config.yaml
model: "image captioner"
dataset: "made-up ball-and-stick molecule models"
train_examples: 97500
image_size: 48
crop_scale_min: 1
horizontal_flip: true
tokenizer: "word"
vocab_size: 32
encoder_arch: "vit"
encoder_norm: "layernorm"
encoder_norm_position: "pre"
encoder_activation: "gelu"
encoder_mlp_ratio: 2
encoder_head_dim: 64
encoder_fused_qkv: false
encoder_bias: "all"
encoder_qk_norm: true
encoder_parallel_block: false
encoder_inner_norm: false
encoder_patch_size: [8, 8]
encoder_conv_stem: false
encoder_layers: 10
encoder_width: 192
encoder_positions: "learned"
fusion: "cross_attention"
decoder_width: 128
decoder_layers: 6
decoder_norm: "rmsnorm"
decoder_norm_position: "pre"
decoder_activation: "swiglu"
decoder_mlp_ratio: 3
decoder_head_dim: 48
decoder_fused_qkv: true
decoder_bias: "all"
decoder_qk_norm: false
decoder_layer_scale_init: 0.01
decoder_parallel_block: false
decoder_inner_norm: false
decoder_positions: "learned"
decoder_cross_attention_every: 1
decoder_tie_embeddings: true
init: "trunc_normal_002"
residual_init: "none"
optimizer: "muon"
muon_scale: "original"
lr: 0.016
momentum: 0.9
nesterov: true
orthogonalizer: "newton_schulz_5"
adamw_lr_other_params: 0.0017
grad_clip: 1.0
ema_decay: 0.995
steps: 7800
batch_size: 128
epochs: 10.2
lr_schedule: "cosine"
final_lr_fraction: 0.1
warmup_steps: 390
weight_decay: 0.02
adamw_weight_decay_other_params: 0.05
Rows from block 3 of the text decoder, named by matrix and row number. Rows with one number belong to one attention dimension. Each number is 128 + 24 x the weight over its row's rms, rounded and kept within 0 to 255. All counts start at 0. Numbers have three digits each.
# v: cross-attention value (decoder.blocks.3.cross_attn.v.weight, 96x192), inputs 0-63
# proj: cross-attention output (decoder.blocks.3.cross_attn.proj.weight, 128x96, transposed), outputs 0-63
v.3:167139163142088120148152101074083151106086154111130088129123118112190106126103140110085131103075110169119134139102117142096112135129125106099104127111115174131151172109106127091138124172133135
proj.3:084112105173124110140106119100127130116130133146095147058148129113105155163077100131114126160128124116115101141095126136147144132103134159112135167129098107123133045143113186131118120129126092
v.4:122112169124099145168101139132174142086134133104130098135104130122109138158129135121171163145085118127132102100140115174130115146131121149079098113143188151144144131131152125151118132111134109
proj.4:143102117143123153133110146171128125150121139119122130123133145120121143145172158140126130093133128155080106138132129160121113124110119163128129051128146149130130079124142111125132106171123216
v.5:111114174125079131164119168119095084168119124107123124180121110119147122116122122130127170147077124140152133142137123144133150136150174126132131117101100130082088166137119119127125098090120130
proj.5:084102101121119086136117126131105125149125137181131118112134143124082115145151145122130119108125134124086121155130120116132129126119126135122133156122136149127130109143140105133123100171128090
v.6:099136134152199148166118149134105137120157149142124157086097127137136134154120150107108156088116138148108143119159123139157093110124116127137146153115125121107118121091140188130125100137115114
proj.6:144129100099126148123098128103124120104123134078208137106109150139127129139126108124125123129119130152107153159189126187158139148143141106127115193124206127127147118157121056130122116094129118
v.7:091191117118114132090113124133088106136159090104134130124139130183136103148140115131138152126142134082083149142140119120146154121139124109122108174097119164154083135199142139183129142087063103
proj.7:164123084164138100110118131119121127134129120140114125169146162120107070070142172128132126159120129144112144134105119093117124157131148140126192146132163148126100157137122118128124037132124081
v.8:116154116110124113141136097117145103135145160139148112134106139121043126105177097171129137143153092123124095131128142116115134139106154149146119071162117138126102112117127134163136137103136153
proj.8:136151170117132155115128130169124129102130133127113151149127168127116074105191128123128129108123127180149160166150132115117090132153140096124149119129084121128088115114138098131124137124127195
v.9:092139089101151098119098131109106111115138135153154133130125145107107136110133127090171138152109136111100101132138145106085091143108119137157140099097147100142168153134106113133110110123152137
proj.9:082159181096123139123127124112126135144130129046168155129132129144160107103112087138142125094128126098061122116172128155124165129112110102137142156134141148126136063160125142118133103150130139
v.10:161117137174163120127144136123136102129152141073075113142126114110133135163135188092126117156089109146142112126164118142124108142112156162125111121123083135136106169139106160093129115122130119
proj.10:140095136111131130117124129108133121123123140105162145057097131148103158133141103124138130127123126161132125127181122107152128126160127181128121166128073152126131106128119163124126125163122126
v.11:162101130149090119090132105109114152116094114154131123150107100106147124103080117142079082126144119144132130188085120120123151107112155083121160140135124121114121155128101140124136124163122146
proj.11:119123138175134140137109089145123125123130145140084130105101130127126130150120131117103135137120130085173122077091137100123143136111148133129132127126069097127153158146139163125131193111131071
v.12:122119120084109139143109124135135130132142116119153138178154146181127153106159095127144106113151113079143186123140135144146168120119134117153138102121109169106120109135166078121124166130123126
proj.12:131107143115131104125123143113122123117114138176073131248161118138121083109100165112129128173121126111117148147102124075100103111117129124129142110125153131125087172099124102121131110131134107
v.13:134088109113172136133143138161123108108122128161135134075131135112158134125152186114074121122115135146155100147114126115137139138133138127135129170136103074116142110084102121135143132124133115
proj.13:131148098081114145148141130115136131131117127144170132097143082130171155141131087132140132099118132167142112121160129158171139133116120097126148145124158140125184076145116049130121175119123132
v.14:123129135099127140141155136133118130130145131104123125088137144167160124137130111134138160080184092126162167071135150129146123108140066169122131132150134166157133112112153116115130151164132130
proj.14:131130084162125117131120127093125131123132146165150107193120144116114144139109155131138126142129131154148138101081131140111122112109140096125107127130190120133118121118139103132131094108126142
v.15:111093111071104109143114126150101132126153115156145130071149139131146111146125149135148118116163114116155147105164132095123163128160105137111161148139163129144144115097150116130136155116142105
proj.15:153136098143128120116127131139133121125131148160139119204124135122172155139107164126122133126122126123145128119102123142130142133097132075134134108126215150131180097118129086127132124079127114
v.16:135166113112122160106125122151153136084119106145166142075123152170160151152088115162128119096141133091103150122135139098143133115127121105132133178157144117136158070151138141153116135136143104
proj.16:165148124153132109140113126099127126124130131131161103133144099129165115135097146097119134133133128113150107119106138156107135118090126091131132122126193105130170125132134084134139114084129116
v.17:123095134112059095119153085109126158125098125127108101144127103114148123106099131093127081141150139130138154164109139125124152161129116139115119126131137189155145165167121102125177151123130146
proj.17:117123128150131108140146129164126126140128133156079131187120135108123146127126132130134130169124130089147138125072121085097126145113124168138135084126069142125106144129117223129129171131130080
v.18:196110137159130115130145094112147169109107147118053106154126117093140134131110196112134075133096132137145108108121115136100114134103142118116086097117102140136155150125119122077125124149158151
proj.18:103134154105128123132124140126138123131126128092110145044124084139117153146081095129137128120126125111121129157163130093140121132153122186124106148126041118124129104124116202128128176142126131
v.19:195105138136101133110135139117124115134145110105138114157189122114116135170119110114122157157138076117158102108108132167060140124124106150061090132118112130144132139156128138110143122112114156
proj.19:106110111180132108114130124117129130158125127161117140079100130127076114081137131123121128097124128128116093126137128122116131128133140170121133178135103149124102109119139181132134069138130172
v.20:085105158095125166152082156140104154173149138145157167145144138146153129136166084134138149107119140122120135137151110186152146105145108105146136161100122128081116119121160124127107110124111109
proj.20:083112068137130104127132129149120137124140125135115128163173156125126102104119198141130133160131126102097125164125132142133118119134137103131152114123214130130114187104116042131127085126119108
v.21:138150149146111116145136140121135122142112156126148145117107097127132128136139080130058181094157112182129153122137138163155124125126139129086109148148107163117131125122156186122148127084134128
proj.21:138125124122129104135128139155120128108120143178099145124141122119115139111147116139121125166132128161141125176102132165134092113169154169136080192125099097130054141093144165124129154088123096
v.22:116091091115170093110129126116081112095142156182160138092100138103146117155151127099122130147104142128125130129138152124120091158131143125167172147082124094159138164138120130105149135129168122
proj.22:110149180083138154125119131100117131148138124069167148158112118139192158113104074130140125144138133136109162131128137177123152160116111132128088142123137120131188112126120128126122118116114107
v.23:135094162113149117160140102114065119159135131144137125137158110129188117121146098133093126128172123126163180149142143151124143107122096130141132129100103130108118136112150118095169103130134145
proj.23:106134137151124109118129125105131132101127145164089153175122160136146141119124145134110126183131126087134141108104129082131126114156138120130117185135124110128107190121144104120133133080122094
v.24:087128108148163136148137106131109132143152102175126143087127108140160099088115134132152126121174192114123162161129139120172135129141106100170136184099122085124100086133145118134127141136135086
proj.24:140152065148128105121136135137127122123128128122114104183119109123159121140137111134115126169132130112137148124100125100138146118140139149124123109130159124130113201149137093134125147118127089
v.25:069150154117141125152143155115152116129138131080142138157118122162160155120133080107128158117142129123129190144153156146189104114131110156157166140138127170118096114151128109123133125136120127
proj.25:161090142121124139119144114101136124104129125152129131222131138123129144120138147125123132195129131121135155110082138120112129091131126148131094103128156127126073225132131124129131103188131084
v.26:133079119123183164130104119168171157106123124140162144140119156157099143123132140130120110120163134131137109142118132164132144123114126116113119149150147134099145089084148125152117132128127127
proj.26:127167089103139146148124128124122134124128118140120134098133122142111105148160149133137123075128132154129099114168120152133100120152121124131132111137153138123113126124124017138140162122124186
v.27:068162044151079115136110087155111137113131111152147146128131108129128118114105123141151129114180139088093124159128128108148167169140179093123138146126156128132134124150143134190145155093131126
proj.27:199146163106130101096137128154131126121124152091095126205118111116126063088106139118125122112124127138105141143125126101148108169110138125120159127124137139129148122107115132132135130077120064
v.28:126133158122112125150163136096104146154141142118084133113143116135153123141119143115103118088161118138172165066122122132123113117118112150130140102151105154137137156113144124071112119171148144
proj.28:121130136148117116126129133090126136117126151134130135158096136142136170163090132125120127154130127121162135118114129131108138107136145113133084101126148132133156148109140155123126149115132118
v.29:125148097109120156119138148147150136107090138119133122103124146148102154117142139135138132073146099138149134095112146086136125126109125148117148107187135136153161085108128130142105153148135113
proj.29:170136120126132147144126129115128124137125121138167094173129100131139139166118138129133127128130125155161122105110126172125136108082121077122078081126181139123154079101138098126131152105130164
v.30:113125108118119129115105126137185106135103122146135135133098139135073146095171104162149126154109144111117090160122114128173147142116173121166116106149141088116108104140134109189134131101118122
proj.30:135139178085115179141130135187134126124124134125110127133165134131134092126204136131144122105129127164129132129129126112137102124133133105127151059127082108131118140118129082127128168146128183
v.31:172085104112134146100141100109137110114142168149163114110114160110124125120126106098162141094098087136160112115151154125065123153112095156131103129150158130132171111067118147100138108150159133
proj.31:104134117148138156129119117126133132117124135102140138091139146129086146142130143131136128114131130167130100109134126161146147098109128083137056172124124117130114057103122114127133116107125171
v.32:168098129151148104138162102128126126157127127134082101118148109101111099109109146134156149166180146129171121083128151137118133137140099131106098111113133101152129103100161115060152141133146165
proj.32:085183118135138092119111141125135138155127134168086093113116137121148165122137104143107128122131131116117118132104125076153120107165140181134074119128052104131094141106141190131130155096128183
v.33:139059091134161144138087128149137119122149111153164164108153149114151118116147132147129141104161126108149110158119118121133171134151129109143133168118142052109118091088126124146144163130132102
proj.33:132136078143130155130129115142118121141129148132130119138114118112131107116162122128140128096130128151128109103142126119140119144121140100129151141131172113130141135154134026122122139112128144
v.34:118109142132163134109129166140105086147145141140165149113123140135111108161148117127080148115105136159135126163130118107126142108149159129113151152133130092104078139116128177157148089078080108
proj.34:135120114100133166135139129138130127139128117146173124095104176129137154134196146129143128125127126175172128128144130174130140159139127068126118164127156132131160158116128039123129134083134141
v.35:119169140125145149152122183136165137082102113116128131121142115137107172134105127091124179115132129157132149088133150128153078097110098151074140119145110149129157114132134146128100122128146098
proj.35:148101090118127103135130131097137122122123112147190119148120052128136141135092093124132127139127126104108122124128119199121141090104125165138095150133190146126097084131135167130131100154119142
v.36:142098140153154109117118136113088079152157093146157180126154118128176110137126091133093143148139131111128161163119140145133143095140129089145152180071093070100089148148130133109155119109112113
proj.36:125117124127125122120131131106131126141122126164115131112107114132152124086139089114116131153123124103137142133119132106128127138149143161129132205123120103129116203163136114127129102113133070
v.37:146122111126100104142081133122146137127144110130192160171186139127141133134128101144137151153101118106149128106096123159092144123126111080107119118113135122102153115104140089088120127131140138
proj.37:113141148183129112132108147109136120141120149159050121114140092122125119052097086129124134133127135059091072138113127093150123058119137154125122138129125097130108135091119145133130091139122170
v.38:116158103132105108149138063113116153135141156117125094120102109130155109120119120126124102106115142132084144162176106114106135156134157110141123127133160161124131142131128150145127123113157110
proj.38:145108151148115112127127130172128132092122133066083167129134169136101120156102147137131129139129128120145121169131129100136118142155118131117157162130099105129099132125124183121129137094122043
v.39:115191119164146129115145117128163156101122117126130128110068093111117123127076127102125134103110164159078136152139119113147104152123147113117131163154172147142134126137111185153112108113151099
proj.39:173120132111131121130127124147133130109137141078130138063126111131139144161124123134121129130130126134145118128142125162151166124147121170132084163133108121127097132147136203121121152131129052
v.40:098129126133124118111091105116132112154176148130188170137103159146146110162109093135159124138063138114104141153155105141112114135145131090152145151107167118118114133149126155134125120109123091
proj.40:142086141139130145127111132163132126134120119082116126087109182125119136099154145129158128150123126116125120160144128148129134120126128115131113125130136089129118181104118128136126072102128112
v.41:101147133125132144125076158127120104136105126144186144177118135170092122118163073127105152128095143139092142163114113149160136096139168075117149124108106143074092135128136131171096100086096094
proj.41:118106120096128148140122132146126131119136118161099136132160131109110068111152136120138123129129131147130125129115117148131109124129134124120158151132136123128082122106124068130125105126124111
v.42:149105106128106126095142144136147138090134126136114117094124127117100155148093141070169149117131099123177125072136144112099119128120091174093138135151165135187148137136132129093136134156139132
proj.42:135120126143122150113118112125130124157132138108182116186086117137126175119111111139124124131126129130135146090118124159109161114072147126125061098124140135125158091127130196126113117113135167
v.43:135139110130140103146113124129117152109105123141168149142134130143168143110132118136089104111149135137107162157109124122148132128131151077141152145101084129102150109113131105111118164137140130
proj.43:123145150098132100147129140096129126111130134156089139159149066124162114110056088127123128165129127095128135147123127115129129127130114158127140173128138101125124132134111125126121151120127050
v.44:140095164111117155177139127139152145115113137120092095116135131116101142099123165128111132141156123125169119105124136124155131122121120146118100106154110143135121098103156094090130159152135138
proj.44:124143102135126129142125134126124129125129142189124111185127122125143129154147123116127124139126125151127131147118134099126101121117133136129132047137129129131132104126142085120115171144124198
v.45:120141127171158132163146121129105181128114164116066098142151112127161125119143181096105075111111130162122123128123108147125075113116107138115118113123088179131135150109126152110098103174108126
proj.45:112114094149126141124137126097140119105119110071111128101097130131058128168096115118152131138120130137119135111161125116146120131151135165132164153125129162137113115105116158139141147116124115
v.46:105092118148156111148091133144136103135123100117132133189125113115099097102122129132181145169142153131111107141157142136147142133143154099115133096093120094106094121121144116116135125089138127
proj.46:136137145086129120113122110152125133133134126134100115125109136113140129117156154135126118101135128107099120111124128098152124132159128179131109124130091158126101153111143111128124146148123126
v.47:149117165155132112118146121100119125091090134129106089169087117106105139129106154104121096181081161159128111141121138122119097148108173145122119084091115151133150187147109144124131098121163145
proj.47:084125170071125117145135140112122127147131108099134139084115101137118146170122105118144130112132127114108129132163123142110148132138112201129102144125064133138140091143130187124124138164123124
v.48:126105096168172122163105142160144115112158134161159183092145159115111128102114138091137146096119164118115125138148131138124126106132077133120129110101136104140115164082111156102126118170125073
proj.48:155138143151132144108130137121135116150131126060127124127150093128147136103116112113129121128113130127111071156061126196160158124069134134131129120138154145130153182119129117115132127149129121
v.49:120168147133137155119139122109112119141119125132150095147132098137084104122124107129163155147125114107135177103131156111135151100138133135129140148148110106127101116156097086114162118127131132
proj.49:087099105085127132136131138118133131131129134148096130148124138124132127114124122126130121133127126099128121109109122090106118135173122190129128148132159150128064046138130066129131189193125128
v.50:134140157161159101163142153136113094122099121186111108110094085150126104144156136114106083149117164139113127155141142110151161132127145100118117141119141133146156135166091074168145139144182150
proj.50:102150157092128138111116101093118126131118141131127129170128137136115171137094133134125129149130121129071120156132131095168123128150137116122121101130142136129125075144153141133121061145133108
v.51:070118110122179162127133091143075155100179129167124115121087151106138123119081149128152157087117114115091134090148154097123165103113139128108144126126159107118127140103142148144129106112133098
proj.51:127143095063127092115128129075123128138133119085117105121101135123158062144126111132132132150122125072152087139082129161155127105103129195133133184128130126126105148133114065131132080170121139
v.52:122147082126125129101140117145124115133166139082176124121112128124150121134119149142147128121147061071134175110165160115129131101109120118131109130127115112115095122132175154102162127075119121
proj.52:129146112139134130125125146103126129136112110166115121060122119131092106132121086138135128118133128153154166119100131146110130132088109192132119143128091166121117139097134051124124166155125114
v.53:110098134177129098128099118175145126105162137148100140102099130129142125155095173124114110109148150121093129118153131136107170136130105159126139131098128136120143160141138166129147110112141114
proj.53:117177125133132142118139136100126128114129148050147142186107129129125078098131134128132128109127129157116106132095129150144133120046132112127113121126111154130135156142129164131128056113129109
v.54:146108137106159139104114136134125102160105121111100117126094129146132124139134141134145114141129120155141146114136099105116132117119115116130090100149153149123123075097108122086121121129085170
proj.54:089121085095150124104136133091110127114122100109133087087082126121131145149135130136139126123123126137107123174144127136137067149178127142140125077134163179131107159108126122124118151148132145
v.55:095107116074128165163150086132091127090148139130134113110089142100107137139100127125163144120115083149142121134154143147128161129120124113117137118125141113126110144122162166118101105124138139
proj.55:143147122099124101118122121108130128167139106122131136115133145125127085133109126138124129157127133102156140088156122192119109121120127168132141198121094103131106168115160065121129111122123128
v.56:164140120105086140151165127123166123175122146080175106144154090130163095146163130124072105116126097096157122144112165127143133156138188127127101147155132132120110123145143119161163120066136155
proj.56:122132178185136168122118122144123116084128128183150126104141157141088133153150126128127129101127133110124162106119121072102126120164082081118062120125064175128120106121126112130126160118121119
v.57:127148120085117136118109090111151157186130139092123128159168132104128138117133119095134108103140115088105117149099108130133129119141145092158103159159145125138075141119135124115131097103152104
proj.57:136151121158133130111117129169135128157147129146128135102116092124138131141151143130106133130117125137157117089104121073139155121118116077134117062123125167134114136156099172127128194102135125
v.58:136136141125106122089111119116127145186116107085144166147184172124136110135132124135160123125143084116132128146103118110098065128127125158119131117138150106146109117079109163104122122152100109
proj.58:139123099164146132136141121197122130089125127141125128068139123117144174138126132134124120097121127120123114147135121137111135140115119112124142150124152160127198138092100143131133220073124151
v.59:148100137117097110111088132120186153165124149097105171119145129143143141148123118158095135157122165159151140123130080161091130155123091152125118125121114147120157138079118131127101117139079152
proj.59:120113131193111146137125142151119129147129136112160126097108113141115094129145142131134133114130129123158111130122113141092110135158138047129101076120171130137131143138121166131121130096127141
v.60:127128165161130144120092147116161136113120128135136111159137123141103151153164085131107152143156168132138141108092155111149121121132170118154139105124106122121166119153154067138133140124137117
proj.60:109126156122127152151135138138118124098130130138099151206135122130163111126172110119135126120128133161146134141141134109113150104129111116127147091128104115127109099135119189130129093098123128
v.61:124158134143133174156136152139109115116127144159105124163122141137119162113131136126109149092117176109121124100135136117129124133158088129102147120112120122126155156137075135136146159178150108
proj.61:099104190135134111113135126138130126152129140141104129160165148124158139087095131139117126173126129098132072114098130136136135095135156105129143123121168102131068130108140124122124104186129144
v.62:126114145097115125136124096120108124141165116129076135071146118125093121136106166169137144127136093146134149139160095192114159154136110119119129119154126120103091131122177154118139142141099161
proj.62:130114141172128134140115139153122130135129120110148120156124123137115084116126096131141126114128123140113167101180118122112138145137110141131143158127112134135205112138106123137139130071129098
v.63:137141121102140170140134164105122104128105119108062100142108149168119139122123131141086102132133140132125124112111130108139157125149180107138145138147149150141153075130118118169153169138107139
proj.63:109115175120123113118125131127132130079124131127115120126117150139100119117172154129127127167126127135139160163125123072139134125194129116131164119123133110127074107112122136129133068133125137
v.64:139101142119141157120132133100140129132146154131134137116114132153113109158132107137105164128136176138132133121125124116114165139136141144126118121106130109130135102067111098145132121149063113
proj.64:083105105162129155124153121116132133106128136088159133119122137129129065116177134130162122130122124112161112176110127150106114103184135114127142076133112130130064124103140124120124107172114111
v.65:147106102152138108132123128153122142093147118140119166093089125113127154133111157120097105135120158141115147123138136138139180117099091102164142150113145166091153171145148154142118104127145097
proj.65:152158187125115099114106140074123126162127131068118128066112079138124106136092100138115119123138126175152136121068127160139161125084126111128133065141145137131105171134120128125122071085136109
v.66:144135155133127127159132122116092085092104089150082126171125120108112140111109145113155119124136154127121121166122116143131144125154115091172152117148085155119142153160045118111129133146173089
proj.66:101108121106121112142106137151131127116127141115133126151147134147123154093148154120126129137133128133092122118131118076127105130114132119124182129125153107133075087147137159131131140111131083
v.67:121128119160159088106124161114179141100121178137164125116150099164193117126142138133101126144129131095103119096129157103145124107104164175108123142108145120156135148119128128136138111140105142
proj.67:098152156098123130129134128107121127137130130141109156114137122130137179121111148133115124105122127134104124161091138143156143149082140153137100162123139119122149155160137101141122096129120166
v.68:118137138112111174144149101140132140163173123079162127112121127131108130128119151152125186130132089100153168132131135140126142114151109130124149123154143100113106132094144160097145131120098127
proj.68:083104138182118145123142134130133121143139130138125134108123119134108084134138095142149135117129126101158132109102119159092124125143111150132109150125120147131096132075109069121122184160130134
v.69:127079129135141156097089122127174159123137142130148153153110188110130153174115072095138147114120163158131102110119114117108134132117127146113140121111127112122116157076159116135093095131113090
proj.69:165125100123134158138148135100124131127136111092148135128111102123144053117165160122142130134128121123186105147125128190107154084100114093130126077123130123136125200138133156133135113112120132
v.70:115122119151148111121137114144112118119137092139136146133139143115146103113116180119166157131140068090142126152129132116112081138126111136107158083135140097138120136109105196078106126143123119
proj.70:116127081105134139136122125117118126096113137133142131099123145122131155129121136126134129114132128128085122162170130158124131135064127175129125195136111099130157164113113080137130178113132131
v.71:138129125141120109093113143135126133137107107114115103169157134119136174100108107147151111117103094155134133119115094133129070140115114133093099097121125160110149153154135127145114149139156167
proj.71:144143131114119091134117139135127133131124107157070104111119099133166160167051110133119124136136127101138115120143127136135135137145109119120165164125184141124208140168130156124118128067125172
v.72:128150112100123149147153096128078135130164142124083124089121130107123102120129179138119125110154093092092145132155147144116161132132137104115128150160140087137109116132132180133139116122118122
proj.72:097113151146125126098106128148120121130136125128145130103134167137128112105166126137111126175129131133099136093136131100147111123119127132131124157124102132131118134116114070132116122162134101
v.73:126120112122147125109130125118076102127105139170096122139111110112118094132115128118186128129116082143107153118166133110112119112111106127087133132110098116134125112130096101140131116143133141
proj.73:123124054050141103121121130121130126138124125128120125109130140131153129121102155143107125152122135104104100141142134121155099138145140162128167183118175160126147103160147086130122115132123094
v.74:114120096110147171080142104103118154135131128088164131149131158121138109128129105144167189132136087134150129124113135124097118124116134162094114113107146125138088118073145172123124097133080140
proj.74:112125068137121144138139125130131134116125134122116142065124129131146107117140138126142128125128130072159128134133125187087083124154143156124155171129118137130117166110131068132132208151136165
v.75:168102145133137157055134113143118118096091099140103126123124122151108129149139101130154151168114094163123168142134130122137157111102115139142131141129133154102141128138130120152119096148090143
proj.75:100097112106113131154127141115125127112131122108092152060118088145132120116119133130110122158126129122145155099114134177131116130161139150125187125126157108134106143138131088132119131113131086
v.76:140154165157107082104141105134145148111109130136095106133118155136133134166153132146111086159133185104094131175120104125135133142145167112114131134123144113129181147104081084175096131154147110
proj.76:090120135153122163127139112118133137143121108127127131130150139124105121136151173140121138163121130125126120119165121129142132107128158084138146073125118051133107124121121175129127049127126108
v.77:119147150130131130121114161112153148126130119157101071125141107155143143063126126144088104102113150133101113075124135129146119128135130153098123142113131134153124131182143115155165160154157157
proj.77:143148166104125108132118134149130124137132142174077117203124121123168160133064092125128128139121126106118129123107129100156133142140137151132109171136170119128181090193143166137122092128129191
v.78:156095108133150109158070118142133105115118142170136130103123167075137159108116120108122109112104108144147115155121091182111150138122133099136106106168121136119108148151142139143115136127151129
proj.78:152125132150129139102108131121123136119117115069135115149074120133134116155124136126116119146131129150129132155128132146136160130130104091130143129130108097128186167157149156130103117034137101
v.79:121133142143118171120109124144106125139155097111097093169081158138114144113102147138175137125138101109111155121140141118147117101155112095144164125141115105121128097146138148085165152106139110
proj.79:097102078097142144117136129140120136119134124160136108152106142131097098107185125128141130153122129142137145126142129105131105145099149175135110138132122132127070139097128122133127154170130098
v.80:137147112138139120103116140159163118155116146139147132175097162124146114146128111071128101110122157112123115128122137074135141093119126136165122171116107154134113128134092097124140089095170081
proj.80:153144064108126121137135121106120123141120145114147129103112105117113124116133166128109121116131131123146100145063129116145109123113129098132099052128152199121067123105150160134122167193136113
v.81:140097140130150144140081116118155124133133141167133178080129138115096097135105127083127141105123179151135135123149130128084165139130089157120139150124130108138082131075112120123128108161104118
proj.81:127111128154130172136104124123119123159126158048158155151093127140139104094159120109125136112127128140125093160100124150116136120129129106128103086130159153129158103156135119123130163163117100
v.82:124110084120149143101105126149164117112098126132137157169126147094159156130131099110154127120135127112132099123109114167112104130086100120151093122119112152104137122123150148117089096100140117
proj.82:174147094160118153126125151110126130104118141127157122051120122136150089101147174125118128145128127125114114093109136160129104097100140083127139079129109121131097198147118132126126160115125098
v.83:134121103096147099130130118119151152129131168128084135138160156134187132128136141130088086109132155126093087117130112116108130149131148141116098144135123141142163129100100160148089100129119103
proj.83:158171151147123084112134140144135122135129121109134108086112123147134149134143167135115130133126130142133103150106125112169115129096130054133113100127143137129143183159110174123129063113129152
v.84:103097119133148192145117113154096108106104114141146127124135160116073134113139085137173183135113084148141163126130127134140116060130110104147172112164087096128114116134139105099118128116117130
proj.84:127075079108123104116139135157132127138130112143107133181143116126116113090157125109120128169113131131131124124139125131123142130126116170134163161124131103128131134096118103128137142140121092
v.85:146086126187139112112108141137135121085110091157168171117120126102128145146120126112153132147111137136131153128103136121117115135107113151153167091110150150117164141118113119132101134155121095
proj.85:154117153106139156156138134096136130089126115063098134090134112134142121143116132134121125108123132130124122151091128179121167116105135153124178150126158091126160134128134116126141101048112104
v.86:128130124138090129149157092155102139126148099122131144124119162091145126135122166147108144132154072093135128132127155131127105128151118135145146131151132098144130139152125217128121103107145130
proj.86:124142166160132130136144119172122129106130117148111146096175173137135140144141113131100126113131123097116161084134133132117135116102143119115104184123089120125144149104111101138116137095129123
v.87:172098119110139114146166125152119088119139103134126170063147103140141119116107181138140109130084084107127130153148135139145107143118107120096147113140156119129101142121129170129129164157107150
proj.87:132138193136127115126121127120131126120125134146122092078127106120097178165070091127117127116133134135113182157123130151147161165122113164128120166123145113126219148132117074124133120081129116
v.88:110147135120139090121155096124157147122120148103163126141178108150169127126161135122110147142143118078134140132120125125142112128131149148087087119126183121142130151128121161113119096113127167
proj.88:106182171125129133126118135104127127153138119172097128095156118120151187158080131117121131109127130094128110127137129155139129111136110134128119149123126143129145152148118089126134147129129199
v.89:121158104126098090104145118104124171127147140129106100085142116132193091103152156144100125128139118100101137118111137158115120110122162129133101130117146127143135115182133166181139110117141137
proj.89:112152133171124126130123130170129125127122119157135154128156145139130133144154148127103122179126125082111131073133124091144119126155145093135150187125107121124129111118139151122125105124127148
v.90:122125138158108082096103160113133170129177140115082108146125134148140156098072153122112114108137154146081136107135110125137148115140130158127161146115118157129143153150134131136168146146132095
proj.90:124113115062130100154124127126124127155135125100130116201098079136121120120124135140154131126133131173165094157106126097148171145085136138122135154123210144128134134147128218128133085113132174
v.91:109138155107148116104116113150116119122139127111146118116165136149114124107136124153148170118173098114118130121160114140122096113129106151102095122123103124107090114122170154083121131105100166
proj.91:125148095176129127142127139166129122147125137166110136154133132140154150103115075125127130106139125139102150104160132162128092135089127149129135146129087154137198122165103119123118185140125135
v.92:125099106106157145107098114116130116109108073131105124157129151118124136099077139088178122118154096100116109134117127143131133114128125127157156131144102135147086125148112159071150119140122083
proj.92:117151067072127141133119140145125129087130148119140138134108104138117118070147147126130128123125127186140163156120125127130148147059123186133176158126119112124109147161156146134133188098125107
v.93:167130141094124140158149143104126114126102122125109138106126084160123114137163136139089103147101144188142105131133112151105133186141120110151091126137127166105147093109153087171108164120102181
proj.93:154117184151134133107122138122123119127125130121129118106122139130109151163132100130105133104128131136113158101164136117138102152204132101137107074128115114129138118165126135130125090093128104
v.94:127151127140097140112146144105136175145130164115096107148102129153178110147143127118072118138131181120117118124114138124134140118120162109125120145097141111135158143141118110188153094095144111
proj.94:120118119118139133114153128112121131123127118154174131140144137118118089116167183137131128175131130104153103106121132107124102094154127064131114080127122152125018143080137166133131089169131140
v.95:130115151151128160136140160168129094107128114153126179135131175115087141142135096105152158122134137162141110133140125140127107117121080108147158094107091097100147125096154134123105159133128108
proj.95:171095118175128155126147126141126123108122135129162120124141114121114114083152126128139129139128126129106129101142131204116112102103140109125138094128105127124113156085137134128126142170140070